config.toml
arch = "preact_resnet"
model = "image classifier"
dataset = "simulated grey scan slices of phantoms with and without marks"
train_examples = 122500
image_size = 48
crop_scale_min = 1
horizontal_flip = false
translate = 0.12
color_jitter = 0.1
targets = ["finding", "side"]
num_classes = [6, 2]
norm = "batchnorm"
activation = "relu"
depths = [3, 3, 3]
kernel_size = 3
stem = "single"
avg_pool_shortcut = false
widths = [64, 96, 144]
label_smoothing = 0.05
loss = "cross_entropy"
init = "trunc_normal_002"
residual_init = "none"
optimizer = "soap"
beta2 = 0.95
lr = 0.0014
beta1 = 0.95
shampoo_beta = 0.95
eps = 1e-08
precondition_frequency = 50
max_precond_dim = 1024
merge_dims = true
one_sided = true
adamw_lr_other_params = 0.0028
steps = 21900
batch_size = 64
epochs = 11.4
lr_schedule = "cosine"
final_lr_fraction = 0
warmup_steps = 650
weight_decay = 0.4
adamw_weight_decay_other_params = 0.01
Rows from block 4, named by matrix and row number. Rows with one number belong to one channel. Each number is 128 + 32 x the weight over its row's rms, rounded and kept within 0 to 255. All counts start at 0. Numbers have three digits each. After the name is the row's rms in percent of the matrix's.
# convs0: first 3x3 conv (model.blocks.4.convs.0.weight, 96x96x3x3), inputs 80-89, a 3x3 kernel for each
# convs1: second 3x3 conv (model.blocks.4.convs.1.weight, 96x96x3x3, transposed), outputs 80-89, a 3x3 kernel for each
convs0.7 100:149143079187118097158135094131159124100158126106171143146090083170114120182129153112124144132126143105128176137114149123153171142138136106090120126093126150109169136194144096139129093164115131123122130107095116098088137150165125114142119088113161119141187183180187168151
convs1.7 103:100134086115124082143076065107130149125118103137120089156087125154102133170094132131122105135124135136149154133096148120103130114117150158154180106113174072078152119087157152158151124109086168149123124136107107163146100130140123142154108174129132070067096101114120139132
convs0.8 103:090136126176133087170120113056082118108149109136151135126121066145126073156137078117123111163175159161098089192239182165138134155141126160145129183168123181205166138168127116125127128122124138121121135118107155129119175135157167118115178115120139169122102150126123158130
convs1.8 097:193146106145125128110083111107126131119124131131109119088067086086109095124144118096103129082078132133082075100118111133138095176164108132158102105152080052110137097129157100146200130126117113077095129089103078071128109129101113082050111119137092088108099114141101081121
convs0.9 093:099099046120103092201152156113141146137158130105154113175155100125138122121130143122154192167164188081091142130147135136151076080090067083126111107122110121105088120104150134132133104102107106109129088103144095119119093113134123140142135173151103127114124084113228159127
convs1.9 093:137140196104176158116123118134094108087081079101118094123147152191199174159151148126146147111109117070111099091150080105148086127177158093149127094148151144074135114099126127136184021124151109140138190107144186112165119142123115118114157128176096105092136120143120144164
convs0.10 104:174163117170134123195082098212118135162120182143065216108138115120123131179140158164182177130130122170070130103115084081092120145125139118119165124037149115077112132103101136108090119093101130125083136132146111103137106093133144106111183154104148131129161091109140109111
convs1.10 106:139147128158109125151173136181127156179150135158126128132116144141086165123180121090091168107189203155218166088053063129088115157096113202139173185116141146057131069057110106086103132148164102150138128113127141109124150178255104129217118095097166127091156138108137129080
convs0.11 098:158124160120124162052142239108108151079107099138133157053146069136113103082081137112100118163111148143143113090169154124124127076108131114117093102097073092096078105097102112091098137166108095106126138126109156144096113113155152131190109130174142131157116116156099163165
convs1.11 100:120141100143200120104093070106092090119142114156176156106152126098109113104127144139162152151100140046090171140120158148101150144117149161152184158125143111080131148101088108091159151109150148120123131165114194142127185119087144149067139144038102155105121154144125158145
convs0.12 101:146130085150131079114107134080104158101075135146144118116100126129144136123073125141157159139061098137173181135144170133168176135157120170085104138145095159173141102108114112095103059127182117125120095112086102086099130140144182146155136125161168139123124146134109108147
convs1.12 105:159128141134116112140095109204168186115105136107112116089123134149153178136168168102134146180195131205152148111105108115145107179125076089082093098096108121132135141171159123133112069142150178159122150143125167140138146178099150119095083080171102112157094087123108147168
convs0.13 099:119176121135161128102158147114176143123145148140107148113142168124115104098083151145148140090153102115178068141112127113126082154124130090132137103104109100163109158163100139145109036091086097135098102140129035096104147164148123074126142120118121120117113123114157182121
convs1.13 103:125141105138146141161133106109101138078065103081096110153112136166136135159121136143154128107121106090063110145123107123144109120128104147132087097125104075125106106127130086138178150120093119158141175123130143144167130110090100088126137235255113092137114077069122120069
convs0.14 108:123102100114092095119069109094104104108106099135120122108111137144112126110084089098148145112113132116109150109137141147182176133107082173077066197132108191154114159142156141141152152166173164179158155156152193144133140126130153152130184175113077071116141122141161138155
convs1.14 104:146118110122108111112104094161158133139149138154139100098115094083123150079118138116146130139100114143105119184176201198180167205147124102112101098128134155120115126106087119115124136179188072088089098103109132149141202076063183111110171133127136121137095065095117081105
convs0.15 099:076082112108095109166093101096131068116151078146075070084122101119125111128102076071134110115151131109072129094122078079115132097107107112131120084181137089138134086103098133080129124091161123096102083091120143112142110114116156083137207088128115150118137168133122133096
convs1.15 098:121176143151104088161135110134093148087096132127156151100194165093152153080112099158105122166142101191130083090145151133194143166139128131120160118095119133107126124143127148144150106142157175155150170108108159112110142101154123046116166117054082150176085174178068081156
convs0.16 105:092110106089136072147088077150086109118142094129154090120175133194156106154144095117102076144176136179139145120131151132165149179162152120092109122071127156077149094108114122129127130116076092122193087125191062141138066132107067109123090091081124149106110108108140144110
convs1.16 098:108128174144174102125153104137114209149151218155133152161137160131135155148134155071080080085104121063131118112141089149130087086082104102109149125141140128130109148110158076078112118099096158122121128122131153160172082072130091120156118152152101122153107105137088110105
convs0.17 096:128133175126131189140138163151092060159093057173098101100104158092083086129159119141104118082118088127122081160065085122101114111126128106118137139124119164175140141133120160107067159105060159128141120116103062114131126147108105131079143096103123096109127115175173144157
convs1.17 095:058112162088101136081110123117092075110109101148118124114140128147147128103144129128144145121144206079089158179125112130122157124115160166202182123077114152105144146153104142165146100111129087124117135132115139131107110111098122125115115124140143095121174116184164166178
convs0.18 102:168111089190106119139084144183103144165052118169119088169129111168133108075152145077111104125155113094197090125144155146142142142114091183108168191130139205133141113158150115153130105107103115101147148076104169171125161130152139134161098111134104106113118094152107092125
convs1.18 095:147095083123138129093097115136090084116107097101112152133111092187113120163126122180146098139103121098122168122108166142112098158148152163097098157093151135099158133132114117148169183177164132148163137186133140124077134110072137104151108108181111115162129087155141115161
convs0.19 099:083126165102110199094147155126092084157119106111091064158198118134085076155104125122086068110148069112119095119126125092099115105089081109142179120106151123094160195156141166157165163219182157126127156139151122113130079082122125100162141120145109078067155096099199164170
convs1.19 095:031075093038107128081109092120098124109107121092107109093165181107111118153127110091150173136151128142133110124128122088098165082119201100130093065105098093113123139113158155113136158105109121113134116121161107132161074122109088102084108111150085115164061128197105116193
convs0.20 095:118117113149148112132153135108115143147127145115176139130102132176209139094166146139116120131128096132119095135150207144165157095112102107125110086161063069178077156152168164118140182139177159149136191147130163169103120126168167161135117154124194108090135141125137140164
convs1.20 098:105103169155146118096090132130132088114126113097110100090096115106097078102125084069117132073106130123140169109103074129089112114098103110169113151137119164112141093110158126177171105115177178117091133126114137144187103084071129108097151102085099091095096074069135163104
convs0.21 092:126105124083100119125177081138168156123180092159156155101132166070098141131119168131135150127138116096086096143102096197134117195129160131155121134149183139163099146129125148140112141087126131121143152086122090064113072106117094055079146166066146100099161151114143227169
convs1.21 095:131149125148125119116103116179139116137097119137126088080105138172113107200159121133197179189172148249195132102073086111129087090111084120101120141134112108128149109137190060131108124160077133192199190190170180218190119101159129110165142128115127134089107110117120075129
convs0.22 102:079120118118142067110070061042154163103154130089170139143108130147104149109133110124081099144098095134147092172182141080120174100084103101163102091150110125117085165119125117103115121097081117117137126105148169140071122129079107157130138126112148127085166142105116117063
convs1.22 102:155157104153211166121145118144157139099138113088105103053101118083086061110130102116094139136148174100142158105130094121117074146152080145134152137160089162184101114103112099122146056112174103113099175129138210193142159134102110114089093102153101099066128133110146213156
convs0.23 103:090123129090121147103102112117162150117138120128144127113113117156118132130131125137119159124136156098143166099161148087131159128156153137135131142136147138103123111077080104112112109133132118106087139147125128128142179208147195223162196216169097148158091141149087110149
convs1.23 107:168139134135097108133134148097084129104095144089088118117100092117094079138083078156139107149117106131105104138132126087087103082082092072131144065133157119123134166155179132111146141124131097079102065070095071099079124084089130077073109098085112153193128155204172171194
convs0.24 102:126145108129164124134113141137095122145125095111108118113128111091202205074099133187131144183162097125135137083088076096072102158124101106126168112143156094134174145149119183159122136111089071081117084114091109117119124106122098136129136132134070072095133081121177114101
convs1.24 096:080086127071066154124116136150092188159137166132079135135100090182112137145105118109131100098115069114121142103108140089103134128088104102104102089099130097109119127119155113081062116090081125101130123094104123104107129160180089088141113084111104087124080073110171142147
convs0.25 100:118090085045089163116134150177124146214159126117143120129128141113140109081138167091095136127170178069170113104105118084082089101090092121147158132128122104111138115132156111127156088139149154111076105109069018114077171121083155109111098170208085143160117177189129089126
convs1.25 102:097106113074101116097120083109082122100100118061086108120128122158139105173129103141165127209157072155099077100096126120106136162127157111161125080139139127148165140080086124163171158159139151146188152175159157140131170146099122118068061120135109104140134109143159154136
convs0.26 100:120112149132087106106097108111135093124123090180155110089087114107103155132137154167114142147111118193146125172102094112091103109119127102089116194111113239188118124086068124115060153161095112134114129126120124119121187102136118125108202198168151156126134107141145138146
convs1.26 097:096121182126114186125121123118141128122091112109086104121129099098118084101108095102116164094101108115108125181137071210148125131111133090132133104144184099102145137088140119141119144141141072131151101100113148120117110123097119161135132128138105060089114096109177095127
convs0.27 100:100128101114115140080148160111158191098169168108096076139118048168169162116168166099144200184113149128138153173239146166182057152184167108096097104110082158173090068121159124095134127134123123140121088114103086086102157160052134126118155130163154137103154200155129140123
convs1.27 097:192169185089137179097133129192178155135154170162085133119152176138143114112128164135155137124146121137103131130141150140192118127143118191149082091144064139135094181142176074109167110131161095143151090131106110127133154127108162114142140108181094057101154099096145122085
convs0.28 100:094114135139147115117133107150127112112154138115150120122166137185163146126130145127087089126125094092198173094240255173255169073149101088112091141133117114144126104109125133170142124150143122134102148134131134121122120129147189114145123098135096117124127133110113101122
convs1.28 102:255134084159117066121096130131112154136133150098132153102088124119134141153106139093134178095099141129096129104134118110125089199168094114072134077088104127146126132187172146213185160168131164124110125097106121136151111113082105117067100118144123126126123114128133160163
convs0.29 092:125106101108119129135106130145137131123119154110154112096113138147136113072088096086096179115102158113124136164096094126148105135155147159139056186147053098119083164122160122093171119079143103107117099111151087123123102138152144141210200145163156155114164145151108071075
convs1.29 101:146172150141107126138109105115129127137105114220121087112085098132160128175207111094108172095136139164195212117133057100138145134115119185137101166089141132072120134107132098093084087101155153170124180238194101181196069103157072107156077161147135144105143156147218159148
convs0.30 102:196169141155113100159144055158120114146146080136113077169170184136148124093121081105154171147206137150163132099101129103105130105153153101105084109133079154170138106084117105108117110101107110122136115152126112127090093151162086152083097188109173120076189143109189124067
convs1.30 102:082123101100081101123098123134128080145102097093106105168099122104098122124102096126173202162176149148150096106104108091115089103090102115100119103124128122126126095074117056057135124115126133178127142139095098098099091194117103173182039055095110098122100107100081105107
convs0.31 101:137145133123120072108139108120081103166097159114097125175142082129076129058150222143137090168149076114138077131149172077121191087119155175132080181075118113095166132090099115126110141198110141098160156100115163104139114159128112219137133121140158128148131145153099133127
convs1.31 104:214168085124143108136185177172142106179119083174119094185164108143117119149138166183202150144134139092098129172121179166101149199122106185102033185104137165132161161157098090138105073105136113118165150136187159134130129112097146136091149136087114111162109100158104080157
convs0.32 099:164116100115086132133076174101134133129180129107105109165130113124110072130116044105112085124130133091106119165103113138118119093095095117085160167095185137098149084080086064155168069110140146156157152100119172097085190141128145109089110088104133140139078126132096131167
convs1.32 100:117158136112095086123121051090123116101084101131146160142100118162111139159109114179134102122102120111119133145135156162134150125134157119141106173156127151120109078100129206150143128099082158184121176174154163162172179123115145113141122127096130102125098146165080164214
convs0.33 097:102085120092088108080123096111189196069119152125106114128136101124121114121114189162173159100140147085065093139131116106119072101098093102110115101094084054135072143148114133144162113135129136162152103148187165166192104161156087082127081108131127125118091112110084141156
convs1.33 093:100117119118175162135109147140155164161161142149126054101141122106179147105121132153123073124109151086068133064102122051141131115153121136163151146152109138126105114121125085098112103083088094105139124129147148166151145156226159102107131095074087089117072101109128114095
convs0.34 102:170132154144118157114153103113132112097124127089128147196213204168191230085097088114110111141164154138181202080075100108109142131144164089108102107121172145118177161138190131138158131144173147145113119110117115114103062117156126101151147129145109093107092109087109072142
convs1.34 108:104102102074078120098095145128146142144113137122126138133123119124135132091083083159173182112134137115102102091070039103103063100100093068101075103124135118110111151142148142110122144103097133136135114118132121121134149112104163159154133126134100101060091092073098103108
convs0.35 102:132106105119184170114239151168131074125086110121119184115093120184136111122081095151168113152118057101083062163197139150158100121091115107144115144159132129124091110144123166119098121080053142145110158162119165151167122089099125188127089122098131131159080140129095102166
convs1.35 104:142189180163130101147077075135128107089067065134072044105129158141142110162170089131084157093133227101136179118123113143115187121148191157121156126111112093112076103130202120154146151170138112102125159143135183150103125142094116149133101181109148147127152197154146228168
convs0.36 093:173099099212103110131067139146149093166117157150099169116129173162108104078111134124091110133156177132098075087104102128115130106139148113105112121113167130101133118135105141110151126089088110104108101099147142069071123104112158084155178128174098091135155126168152145185
convs1.36 097:095122097094095094121120126116082095059096091134093117127089101130101135119120117178195149221172125199126153140138123128144099160126085115127099120092152118106176109095104079079121169137150167167138180162132192161146148183131094134092115141130115068140154103060107103139
convs0.37 097:137155169170174146199142128158148077135149118124142198109107152138131105108123148093133148092101146130124140127171141087134136124076066122061093136110149141136132136135194145164199146167177215195176154152157165175178179196198154167148132154160128151171143160182199204168
convs1.37 092:144093084070078098101088097111064070108069079116082060119127183133155142123132098134112123085113155106118111113094115151118130125111145154149154101111125122130119075083132105115123117114088115071062122091087139134128082100122117132112127119084098125114102148129145220177
convs0.38 099:123152202087082162115076136113115078138092110113144104173144121075153154106155129115140158088102120084073126167120090165143133137165153150154147135133148159137161105075116102104100107112085092106085122137117146171123172106163128114107145133127180176178169085123149097138
convs1.38 100:120169178104136151064117136144154132149112129121122069072151156133151113139122126085102152135158125154138117078104087137097102085080099126134096137153098098112088108090096137119106095108126094083134096113147129164155084049108099104097120119118116087158101093161091079102
convs0.39 100:154115094145159118168195205115094100122116135159149168076169229063076088108101121102105117123106085134115134115133132115140099122123072149088107097126128102124141126119076116146124105128177139103105136146107159120146142103123109101084081069157109135119071138175078175215
convs1.39 099:085115115137118118127133123089129120119097090182124081166121111120130110105154114150133151155133134102109138149183154099188192143209176201169149171126116115125123124119120149194160158164148151146100138136091128107094139165146131110124135136136176110104159183116123174172
convs0.40 098:138137117121153163127172181175129154138139156078109109164233086096168097145139092140085093143136134159109129119125129125128138172109114134141166149119127133110147110128127092083135142069184119094120126131159116157185113143142130126148162117115049089079076120109093111103
convs1.40 103:098092106120080107161094101169119131178114096197154085135108098074109110104152097124129153076106139066148139214144086194193133182140118144128106144103117141098097107144122115117090106143111052130110071154168086160188127151134080115118112118136121123128148145109174148136
convs0.41 102:099084108068142131064138114102141138118105130160146131078121114139106086075131113147120143147106166185107144164092105119091099169112121075118127097121119090175112137118101121127106137103119133116086108121082110141107088089117097175112104083114111156147103145130106130087
convs1.41 096:153159135179095117147091133109189157091090137143092118134112112183148125155197128108135057113129069010050085078087144108158148142155130132106098092090077130110131150137136119098079091128144123117145157151132180200139119152134125166129136108107073085110172094107152123122
convs0.42 099:127137151137158128143174131119144133085123130082134130097100108093170122112160081184161122140083132114108117137152111112125153108123128168117112140104120127083104077126109134174106183134067063097076090103077097128110110127150125181095199182106125129175144147166132153166
convs1.42 104:122089096154104116122038086107087098121078072146118070142135088137196130159164081173109137099108144038073137153177147203132126180090188098124116086125148156096124116147135142179158193225165104121128104110121122134151094158161099107116073114141072098071071085051135194160
convs0.43 106:115148169100140174124175110098069108091121166137230183094142123134108086118133064167126116106094164095103145132094093157143106094075043115147144144140130142124132100092117109112172134123153091075143135136205174178205139181137129151142114176133094088132084103137148163168
convs1.43 107:107197148180132052109069099132147106129121129133109159120086107133076139147130177104095067089082128100070137140110098121126098099143118153165143174139086132098082098098096116148138174129085128101096095139128135208169173142127148134159123160127110113145124159145133163153
convs0.44 099:101155129144090080101084085127086074184159156157153141129156147123137131088127156147148162160218194183169194081065093110097116119087098088133145098092122128116099116122117122142160115120167110153129136154169131111160105146120081074135113116143139137150095140127127133113
convs1.44 094:125125104112114124133130132115075118127076135147095126127137122115116096140115109143053055153070066107063085115108112120111135136090129107137149099125112092099090150123134148121115165115089212164142197122095184136120127124128142101126140108101126128166081099134079093158
convs0.45 101:135111110145131135113146112066065123118098179106111169144140068163157149119120198152057083114114109147138144130144151110091120123050071115106113116104098101140098133100116138109105113113093107114137091115127066096080193173113135127143128108126152144068104106109115093091
convs1.45 100:099090161117125152121149192166164107125124114102052076128110115099091087108111086099111127129127119106123149122134085108091090092093112142106126115097103138101143126118101117126085172111099131120118140115104133143104058118179115114119144130143089097107154095071196198122
convs0.46 099:173146146153145107165113132119127125101142115096160079155194119106164128152162128098157127075144152073150129114129159162125101090125112108138118148238133111192146140103104139144098155133095118105121109142173106178215066132175067096114111107206135158087173145135120112118
convs1.46 099:129157122133127135071116143119100120111093132179156149132133132142143118140157106111127117148152116125155169139191153124156148116160162150141122095104134082085094139128163160159138112129098205169147134128143141130128075158145101141113139145145142207074072186150084141195
convs0.47 093:131121176086166106163131122109142151104097100123091096112150157100155107150120142117153111181099090142111097131120170124096167100107221086113093097113099128128083106113108149153092098120092124099098094114067108140112083155124135166147087165192095138133083129131140107092
convs1.47 102:130098085117117157119154152095106147079107094122097105130153107109177096133134144161127178116097101131139082207153106174127102149102120112130156107129159120082100120117106085142149114157124103121154134139142135163166109142131089161144086117109121159142125142139115133148
convs0.48 106:116166133085114095080093139141160130117140124156141071085151179058107102092072083112158123140171121140164107134082085149106075121163115088105150120086135137135148187229169162178105207159141138137126152125124161095075096145138144121113116144150174116052163132086181155148
convs1.48 099:097148160087128154086122140112108098149114128171145164117150177078132170119122151165141123117128117091095103136105108100104113096133117120130109082116126088133169150132128122126120077070119103113080120100082142114124101114118099147130117177144100156134078140170073109191
convs0.49 098:143186078135122149109065178132131201156058139164143158166106091149110159109077092125117151114111104120143120124106115110095116116097092202117109179087149099068155123147129112139143052121090113127108141149110126144094087062065106112069082043100131094103104089138093067155
convs1.49 093:103138167123097120139125104117103093133107092147127127181051061181087101113098111157102138119110142090122138109123121107130147118131118162129134187134164165130131165148149156138059073071094138102093137146169149118138118164117105171123112134103171100065199142081178149101
convs0.50 105:108137161120150183150127183141096120116088090090100095155181184112171217106103127158110078146091073121120112137117116131120150137130123118072071075033041110051050126156153153162100138134048112124152151140126167132157110150144095143186110081118097085116106098132130130164
convs1.50 095:065098074072129130096165151111115111147131106125159106139167166097097153052069076154152196109096107091082105126134114086113135094117174132131155098140113097128108154165159174124098150074070120080118113104134115114157098155120169183147210172136080094137106114113143160126
convs0.51 101:146103144149116133138120130128137137100137099154167165219179111090193142133122111100114110183113100150134138141110116110155118122153127136064149152054131120065111081101086108130097078112116129090113122145155083130194148097144104166126143160080154129124151099122109130144
convs1.51 096:106114158183122135117127128199144172190107104173150081076131157116168164151139198098080132104181101146136142144126085076103102119077094128080112113100114116098137107124114112133124089126146097187133122188154150201179082115144111058116081091142110116160121102127151108154
convs0.52 101:116124164183151113199125118103137176112092073172159045170147072174196112075149121094144175113094105158120092150204163124085161101094116132132141146168106109136124108111105157130102135173113140163171113124134109129147193132092092151130076146128174207135106125149136106195
convs1.52 100:101102090156231108081104097072128104138149114121132141112103106093175116112164112089050097152155140173188152108119098103099118197158123128114094090135145070126101119094091140156160152123151154196143178186160111138137142145077118136096112136185089095089068137128127142164
convs0.53 104:081088134073110143121122116126121155119123136148123121193118076148158099090033117133118137189155096153095164209144109178079128141125143147096193159116091130152075119093095192132084117091113114132134104116094153085119148123118165117135099147131095102099107086119094077142
convs1.53 106:150184099194215062150127133218170176163134127149136173102153131134144120192144155107121107100095112078116137110086109101077098147134095099124102136142129117057084163111127108158212118125212167140176162157131193168123135106079137109091100177193101096081108112119147062108
convs0.54 098:114128143072169138111154123108136086148151057155140150104116119071183167129130162146156136182150151042100164119079115135122128156096114103086077110105167141132159104141145140172117104117130137098094140120099112151154103136140124173249135145119211199111155150151163133156
convs1.54 104:140151148146096133098122138075067105107126088122116110094130155121130133143101097110107109135204199183175128122113149103096146152092109120120094132175130092140107113123106120142091065106148143136121164164108193189122125067085169185072138158080099139150138110166147051199
convs0.55 103:108114125119125153136148100095093101082143138104160188087159064157118102092085136159159105159140104085141121147147155124073112133134108078110145093145162081172169157194094142110101113112090139100145149088130089098160131242165086111163131087108096172197083140160072128070
convs1.55 100:123173131212139115162120093167141088114144071101120067151164157114123140125142118073100114145098188126149237136135095119143126159126122213157123218111106164080098117140210097144087130212139121157141086142130146149064096086117112064078149147125132109161087115137164121127
convs0.56 103:129124121116131175147124135050100105163161100166210139138163107131121086193175093063094086099154124131137136158111099113131128129136166171136149162182165131168175090114068135156142144115139102126169110124158145113107075092161107175151125181115084113175140112110120123110
convs1.56 097:136141131134174155142110182193177120137138123108076083108063073136125101145141099145154113112117151132135127087082094121074084130068121159180140177175072099154086098115168135086127122126120096115152080162150124127126151080131144090092118147163116111151084087136100100130
convs0.57 095:145131125180131086141100053167152124081094134155120158179090134154118190116124120119157100109083078143158087125102069126126116194224199120141159112161126108153136121138067082103098057088069117104135092062057082077030125114127125174155138128132123063108176111106087109093
convs1.57 102:131134141135122126157145146212132161151087134114102126115110154117098107180158121140139165205164145233154128061098136106125122129109085123113130116108103110123107096120146069061106128112167148129113198144155192164160181214212183157161118097124121116101129120111117128140
convs0.58 098:150132102145152103173092090124177152178175143150144085093071112096087109130162139099183165119146132110097118136068093183142114103149152136130117098120109115122095138126109133142111151125090105120110106133138106124113122104115077115087140140134123127099109129140135160189
convs1.58 100:111139171049136111081158109119148141140123087156099077139138117119135095150123133172118130118091069100114106133248126192255168111160121110146220102144182105145104091098118156094119145138148092114133105127092137138139127130124099163135100139143127047063141102106184141116
convs0.59 102:169134147179094134140106140127143165110106128148126119131123094108127175103128191089201144117128118136123094066079153101128186192161147151114160144119149155102150116129140121118089095088118099142161089095138083085113137128155135121130155134100104114116080100119115094082
convs1.59 099:114167161093114115117120110186122121135120151090112156133167157097104164145133188100156109165162115133114168181132112185134137174190111087071075100052091139090140107100103118108107105100159086169136129138156202145141155079159144091191123099185111131175103109129118101116
convs0.60 099:127114132112140163101100080082102106081054107096098180076053085070112122113106133096086077113113108126120135170118116188182199145166201087153124094151160113154215127099106061077100123124133131137123122126151120132133123116086085061095129114062085131121093145144095137119
convs1.60 098:114137136101170181101128156218226157136180121112120115118147146144148154162158119080157123106134128098139091104103109102090087102113124128096091094077076083083047166166204135063139134094162138125129117107086142149065159101127174110105176169143125154121106111144174155103
convs0.61 098:164098106136104108117206163118118142103101150124134092098143191106143131155150139125161124106126165100108124082061115082092121084127122135177155119207143103142124151168130149139167110122091119111113132134109089125107119104146203142139166112084096133114126122155083163143
convs1.61 102:107100120169140127106111145053095115069058087110068077095096099113111097156147138138147147091092126089049122094060099115081130074089122157120148119113136154096133078122098105111142108120061103112133187160159184162122102112099111080080137109083155123087192153110107109107
convs0.62 099:140118080104160153168145075119161169101129163082137134115106129088116204086128171124148127092117136111156109083101113061119136111116110171104115093104142128112128157144168084140162116114141130130150122117147157117095100166202104121206119137191047120181082164131138143165
convs1.62 098:094059100098129117120142136090081109120124156117123143142129150128097091146070136153112130128112111119094069113143184113117188112145205122083112149130124162119060120141156128180168168116069188172132169165148146157150147157143181129137188125116114154120113149164122180214
convs0.63 100:093175230168169195082191165131141101113147156151197131145103076112117116121140176127123138194115158175118153101122120102098097121097099153158103117136097075163148099085129153160208178169147093105118106126142102126151109127161124141228087143255146133167179109121156120120
convs1.63 104:106072137062090138063095148078066102063057090098093109066131140124158105121123097101098179076154158127117083149142190143095199119100228110172132118168129088176103087107105137135119160142146140126123120108124113139122135109128162116063103085090077098172106068192126112214
convs0.64 101:122161103155158067172167079172125075129134124143084102068135141131092162101098150104111121135107142125083136092147129112121107095127165167162119185137100166147091110095113139113137149094106096132100118117121155151075119110093097087112121097098136108119121076157104100149
convs1.64 102:159104135146097170160126152183151116205124099217131104202097069170133109143132107139126107122140115109123080132096125107102104106104112146136127144154157176147170197140139172117133142100130121125124149147133146181151127142125121140096174107130165078063238149077230156093
convs0.65 099:218152091190116108146123113124155103116108087109112132058111138098110162051111162131131137127074087122081067138105079104066065094116144144145123178130150140161166117106103107068066099118079096145143080087126127129171129092131123091097063067104190112103133088146126117137
convs1.65 098:094124180107178238168163181140169132174165159141107132167052080116037089093099114108113097093081138061077179157135114152139156132128137105124116118079090126080081178191147142140097105078078174119089140107086153113079087115093144115088125099104143073094105105110120144099
convs0.66 106:116124087121124159107171130133086165113086150111122190154142083156184133191169128144111089144133068129103102136226149130156153086103115101090077083166137066164128154191108121154109113165100122130120132124112164125116167157108109155087119113090088106111073133153080141092
convs1.66 102:201170076186109091113082098149163139116124172138106141100112162125086132133127113109113145142153168134161156129109123188119121200182153152087118141125117098148151131155183143159202135162159159171164122165143140143125126106059089125110096142142119120123175160134097130162
convs0.67 100:127163114194133136171110076130097096135123163133137141152158096084184125064083129110159138135082168137103130108162138094123158103104140148113103154144113141179154140087106156085113114132133148159150079122226099117226106115117145096089110095130134107137093139132096085136
convs1.67 102:116121108161150103191187078083094159083079105138108116091082108181151132202198121085099097087100110100102101091124131094104116115109106092098136086104133105079118156130111113153151068119215145153130171155165141096096133105122136122134113116103124158137127181152089121139
convs0.68 096:085102113094116107112065113112146139106131141095169123136142093166166126071155146136147087083089103133136155204167166203143168156172156132089086108113096146087134050084096070086100115079079094175156118145113121093101086175127126163142119158129087078111101107127099142138
convs1.68 094:108096140145113107133084142162168189179118123194086072144176129143148115154104079112119095141111136127131180089185185107201135096116113110067069100101126084101123148133095171140146137124127148104096130126109135114106128106132133065100144104111090089123104133134122140139
convs0.69 100:071065094105093149075108143167106089162110116126142130143086091128120178153126164195190151121186112131149131161155130108170126128146117129149120134154174112147168111129136113133159117154182128131102102119065144122050082094106118124091149118131158123155147087129171158150
convs1.69 100:102138110133111059080105066171132089129094060139110110106136122152125119157140114113154129178162112176137138069030052102092157099115148110111113113096139093083119141177195110118136102143131148141122145113090130099089165104100158110134155141113115095099101121143154143124
convs0.70 099:190171117163177133184110133107148215110151168137122131163086234144089132102083113106179104104125118099141107114102089165083082155144097141081199201069143210121093103158122092077076108089096088107069124114081118114095107126190138095165181136179144131094143153137145176114
convs1.70 099:076139142094194151139155105101102102141119087124114099153085141145112192124092169101112091107107099096109212115140147133135117102162153136146128183093108194116138128121130064128211190204149136146131157189140116144128106089085090094042108113112118090084116099083137096189
convs0.71 101:232169104196171114146159118157115164133127145137141106153090169097118202107070235096089189121092141105111107109157085105138128147138112148091087085106066100111068110126172127099108112120109206096094184095108138099088153153146095130098138101093095136132065126136043126141
convs1.71 097:128142117121131101166122102088163161146176145139157146217128075151132089096119081151186120122142130059076086094099146107115146069102106158156139170128111158119132180106094169115097088078092124099099141142124145174155138131182125127163129136135159104077202153080231194063
convs0.72 099:106160125136157098129068146113083154192166143125151160095121137079137115164131125117083080144092103130104204129106088129114119129148138132106084147115102130073098135160160120086092065087139086141157090085101084080061088181137121129114154126066111131092133135117127126132
convs1.72 103:114103083115115087112125137126169133110162126122123130157103104127092077126117079165179147102102136098117115096116144077106090137140102126118125095099110086107070164086111157113113129085099149148150117131171116086128114120141130175082126192114140141089100116096131132082
convs0.73 105:077147149187162080140114122086152184174147108099097110120088045160135144145147170110133156095116098081124120137119110139146162143092145143119088162145155169158228119090111132140113085145125108126137094119093102078108117084069118121096169174140094110101091130125133176192
convs1.73 103:107093123095153156103138096164179134168157125127132135158127176100100148134132111152080110191152188169187159101062060124099060179122055235123073150127109104176114122162137144135127102088111165154158143175136125152158176204206109087117133118118129077053129152145084143156
convs0.74 102:067149117095204072195105075055070211069081234078098178075096089077130104101070142176051092113049113126124087191130035198189114154150122113088173107165115129151108127060089144106099203117088123085117180090125168097085107101103091095088103102154101173122120152130128145122
convs1.74 097:158222098136164106141080102169149066186090009132084016127122130094149124104145144151117109114147154117124206152147118242171126206147134125083119153114178177089127109112178128169181155156098133103112111143116083174145180127082146109121139127130106099129136116144170184138
convs0.75 095:186113151104094141083096114129103150136146122136138128125131119176128073049119125205159189131135199119088137111077117113127112048133083164151114144143115144158120091152164103118123112138133138195108100156148116095096028095099113048127086095082136115172115138149107069107
convs1.75 100:121076198088112133127109127162144159105083065128065046157124141127069112122078139132176133128143122092113091106085137156120133132129103142158120118129155123119100103131111069128121101122102141161159179200117156175142146118114146126077116131087101110104091056125109081118
convs0.76 106:176134148161153158111087103104131080104251177079194153162255255108163206103095123128120144102150155134126098156121146074037090108081112072186150081190145055039063173174125122119113097120146125073066086081060081095105089115163103126147144108156140103145138129120171171104
convs1.76 106:084101205091128138146142130164128085151151081136151101131113140131113123156128124151119078110101082155154159101111097123081088149092107153155086129163076125149056108082107122092143142174192171125118153138128128117138161135154132140101136142144116092085139103124110126169